{"activation": "gelu", "num_experts": 32, "shared_expert": false, "width": 160, "pooling": "mean", "num_labels": 52, "optimizer": "adamw", "eps": 1e-08, "epochs": 18.1}
Rows from block 3 of a small multi-label image tagger, named by matrix and row number. Rows with one number within an expert belong to one neuron, the router's apart. Each number is 128 + 24 x the weight over its row's rms, rounded and kept within 0 to 255. All counts start at 0.
After each expert's rows are labels from the 100 images, of 14848, where the router gives the expert most weight on average: "top examples" is what is common among them. Only what is clearly more common there than usual is listed. The data: single toy objects rendered from many sides on busy backdrops.
# router: router (model.blocks.3.mlp.router.weight, 32x160), inputs 0-39
# up: expert up (model.blocks.3.mlp.up, 32x80x160), inputs 0-39
# down: expert down (model.blocks.3.mlp.down, 32x160x80, transposed), outputs 0-39

# expert 29
router.29 [148  73 125 162 175  80 107 114  88 134 144 138 120  73 113 152  98 143 124  97 121  81 153 158  98 137 143 115 141  98 142 139 150  98 154 126 133  95 161 140]
up.0 [134 156 140 114 192 119 150  98 159 175 159  93 150 145 150 163 135 109 127 144  93  88 112 172 112 119 161 132 128 109 135 134 126 105 164 150 157  83 101 134]
down.0 [186 113 158 164 140 131 154 134 136 170  53 180 138 109 129 147 124 134  96 171  96 158 134 159 114 105 115 163 114 161 124 133 125 128 140 141 119 124 134 127]
top examples: red

# expert 26
router.26 [ 90 177  97 106 126 144 131 149 151  91 117  96 158 109 172 162 108  98 141 107 181 122  85 105 110 116 130 140 119 112 135 134  94 135 147 121 120 162 134 102]
up.0 [145 133 142 125 112 154  88 137 114 116 109 120 118 126 116 132 139 140 130  61 124 139 126 136 116 147 121 157 165 135  96 126 150 103 138 173 136 143 111 137]
down.0 [156 141 103 146 121 123 115 131  89  96 135 102 122 127 136 125 122 172 135  92 124 147 106 126  90 143 170 139  90 104 115 190 129 145  68 117 139 149 135 159]
top examples: brown

# expert 19
router.19 [125 165 126 141 131 102 162 166 158 131 140 125 160 150 155 122 129 137 146 136 100 179 165 136 118 105 117 104 104 156 135 109 131 121 105  97 139 153 148 141]
up.0 [ 91  98 128  85 126 161  94 125 101  91 129  84 126 105 105 134 124 146 137 103 162 102  88 102 100 165 133 110 102  91 123 131 130 132 177 141 111  86 109 162]
down.0 [ 92 120 129 157 167  89  75 116 119 134 112 125 124 137 116 127 113 153 136 176 143  95 157 109 144 140 125 155 105 148  96 122 134 167 132 127 146  86 108  91]
top examples: pink

# expert 27
router.27 [152 153 109 122  82 112 182 120 108 143 125  75  76 159 138  97 161  99 104 113 194 131 119  99 120 108 129 155 161 148 102 123 174 116 122 156 141 146  96 146]
up.0 [108  98 165 117 161 149 106 141 136 117 115 179 143  98 103  87 130 141 143 106 125 139 117 158 144 143 122 114  98 112 111 135 164 102  86 110 129 147 125  75]
down.0 [121 105 155 111 136 140 103 120 168 144  94 160 148 136  97  68 113 160 135  89 141 138 123 164 133 166 125 139  85 165 134 156 109 154 113 200 154 140 135 144]
top examples: green

# expert 24
router.24 [156  99 128 168 162  90 148  96 100 112 131 181 125 129  84 149 132 118 156 149 136  94 135 132 108 149 123 161 136 136 128 171 160 116 115 117 137 118 105 135]
up.0 [134 158 127 143 156 134 144 102 171 147 118 137 118 116 127 134 126  85 152 118 114 139 154 151 137 162 146 150 107 119 121 138 115 138 101 118 121 143  79 132]
down.0 [127 110 138 134 122 102 134 140 103 109 153 103 107 140 112 120 120 127 139 157 169 135 143 102 132  91 149 148 122 113 184 101 107 135 114 104 129  86 110  85]
top examples: hammer; lamp

# expert 9
router.9 [157  73  97 134 184  71  99  95  92  75 144 174 150 105 137 123 100 140 129 105 122  75 119 151 122 137 136 157 132 102 152 158 128 114 124 112 151  79 156 132]
up.0 [115  86 150  71 109 125 123 130 170 114  96 137 174 157 103 142 161 118 104 109 115 116  90 129  74 152 150 122 169 114  84 108 139 140 127 118  74 127 118  86]
down.0 [119 169 160 120 165 139 137 143 152 132 138 138  98 142 124 148 141 104 101  99 135 120 135 132 147  91 110 157 152 121 135 113 122 112 150  84 130 169 154 156]
top examples: red

# expert 16
router.16 [ 89  96 135 100 122 166  95 157 110 102 116  94 134 119 125 163 158 159 172 100 154 129  94 138 116 174 115 117  82  79  80 146 130 123 117 156 119 103 137 105]
up.0 [165 135 133  99 149 140 151 122 135 173  94 154 113 148 162 121 123 101 111 157 106 145 145 125 120 103  99 120 139 175  98  97 140 107 159 149 207 176 167 135]
down.0 [179 144 140 115  79 118 122 146 196 143 156 142  80  92 142  95 106 131  86  99 114 135 127 144  87  91 120 138 115 131 133 101 111 144 118 108 166 102 143 180]
top examples: orange

# expert 7
router.7 [112 112 147 138 156 120 132 138 136 143 102 133 155 120 127  82 187 135  94 147 131 116 132 167 146 151 124 121 161 131  86 149 149 152 137 120 125 107 130 128]
up.0 [131 134 123 143 116 126 143 147 158 124 106 129  95 152 168 124 119  92  78 150 130 145 144  96 149  71 123 145 148 142 121 115  97 141 121  88 143 116 132  73]
down.0 [136 136  97  79 126 120 125 134 114 128  96  73  99 133 119  95 121 110  99 128 157 101 167 104 159 115 108 123 121 159 161 148  83 171 127 129 135 139 127 151]
top examples: level; table

# expert 21
router.21 [128  90 122 145 157  92 135 104  65 116 112 147 118 117  95 126 119 150 102 132 108  38 158 144 125 146 110 140 150 119 142 146 151 111 142  99 110  92 116 127]
up.0 [ 71 164 140 134 112 147 107 131 186 125 141 115 122 116 141  88 104 136 137 133 138 120  86 111 178  81 105 113 175  94 114 103 107 101 132 145 128 107 150 129]
down.0 [114 143 126 118  98 120 142 161 133 163  82 159 112 154  96 172  95 129 117 100  69  63 120 153  94 151  93  81  99 140 115 129 131 105 118 129 131  90 114  87]
top examples: from above

# expert 15
router.15 [136  81 119 127 186  97 145  90  84 113 137 171 123 120 101 144 105 148 128 140 126 103 133 124 117 157 119 116 112 117 138 147 156  94 127 125 109 103 126 146]
up.0 [126 148 131 121  94 116 105 119 171 141 149 120 174 117 186 106 122 128 102 129 110  98 108 134 142 140  98 117 131 137 111 120  93 124  94  60 133 131 135 152]
down.0 [136 121  86 143 150 120 161 115 138 138  94 124  95 105 102 176 128 150 124 176 141  98 103  97 144  84 148 133 118 121 153 160 133 142 150 143 166 131  95 134]
top examples: ice cream

# expert 13
router.13 [128 143 142 139 118 138  90 127 144 139 143 156 149 146 132 131 125  91 142 158 138 131 126 111 112 169 140 145 144 104  81 128 145 125 105 103 125 120 118 144]
up.0 [103 128 142 120 144 126 123  99 111  88 120  84 158 147 176 135 161 124 131 133 177 120 137 138  87 137 150  94 135 121 142 127 142  88 113 110 139 106 110 109]
down.0 [153 135 138 137 141 145 104 176 119  92 102 125 112 151 144 144 128 126 103 149 127 161 147  98  84  89 129 144 113  79 150 114 124 133 152  90  99  71 166  97]
top examples: metallic; blue

# expert 28
router.28 [163  76 110 138 157  79 134 112 116 122 132 160 133  95 102 143  80 153 162 136 117  76 155 155 114 148 104 158 132 118 156 127 156  97  98 114 118 116 157 170]
up.0 [127 124 105 109 111  91 149 183  94 119 126 105 143 119 176 102 123 144 129 145 121 106 154 113 157 115 139 129 101 121 111 139 115 135 123 114 157 123 154 123]
down.0 [162 111 169  91 144 142 146 140 109 169 119 113  98  94 167  95 129 143 141 109 133 137 145 157 152 172 151 102 125 156 100 140 161 137 119 140 137 152 147  66]
top examples: teal

# expert 8
router.8 [137  78 139 142 132  97 112  85  75 115 141 151 101 118  95 130 119 183 126 100 110  97 156 157 116 155 137 157 154  99 121 131 122 104 154 113 143 117 125 159]
up.0 [124 141 130 109 129 139 141 134 104 143 131 131 109 126 134  93 143 154  92 103 115 126 156 131 128 162 148 146 129 138 148 127 134 134  65 173 186 137 135 171]
down.0 [ 71 123 112 109 117 110 120 153 160 136 139 138 130 148 139 147 147 142 169 119 137 141 115 150 107 147  98 107 132  94  95  82 154 169 136 119 112 124 129 107]
top examples: red

# expert 4
router.4 [100 128 143 157 149 113 174 114 148 117 123 109 110 166 146  75 111 126 120 116 129 136  85 124 121 150 136 150 146 178  79 153 102 138 125 170 148  89  94 124]
up.0 [125 152 139 127 108 156 176 154 147 110 123 129 121 119 113 141 152 101 104 132 116 105 146 168 180 111 104 102 144 107 122 121 121 145 120 108  87 175 118 130]
down.0 [128 131 151 137 137 127 142 139 139 159 123 176 102 113 100 100 136  99 107 109 141 126 135 178 115 124  60 101 181 111 162  96 158  94 105 121 118 135 160 153]
top examples: sofa; car

# expert 14
router.14 [137  76 127 116 149  95 107  90  83 101 104 152 124 152 106 137 106 178 146 131 136  95 138 157 114 165 132 137 165 116 123 105 158 119  95 131 134  89 122 150]
up.0 [127 146 136 137 160 140 133 159 128 149 101 132 110  69 165 161 160 119 113 133 142 177 151 140 144 125 121  98 119 128 143 138 134 137 122 127 150 174 152 103]
down.0 [133 135 131  83 156 117 112 112 177 146 151 161  83 122 164  85 105 121  92 104 125 155 117 143 123 128 182 132 126 136 132  95  80 111 146 138 155  77 124 139]
top examples: red; matte

# expert 23
router.23 [149  73 125 135 181 110 115 125  81 121 146 168 101 107  66 150  95 186 120 128 122  72 169 139 117 149 154 124 137 101 132 115 132 110 169 120 110 101  98 130]
up.0 [ 87 143 148 166 101 145 129 145 113 110 141 109 103 151 144 152 132 144  94 135 134 126 122 130 140  99 110 114 143 102 138 103  95 141 169 135 137  80 158 119]
down.0 [ 82 163 117 161  95  95 139 102  99 128 101 127 119 155 127  74 114 104 115 139 142 138 108 143 141 105 143 101 167 133 129 126  84 168 152 137 106 103 142 125]
top examples: dog; red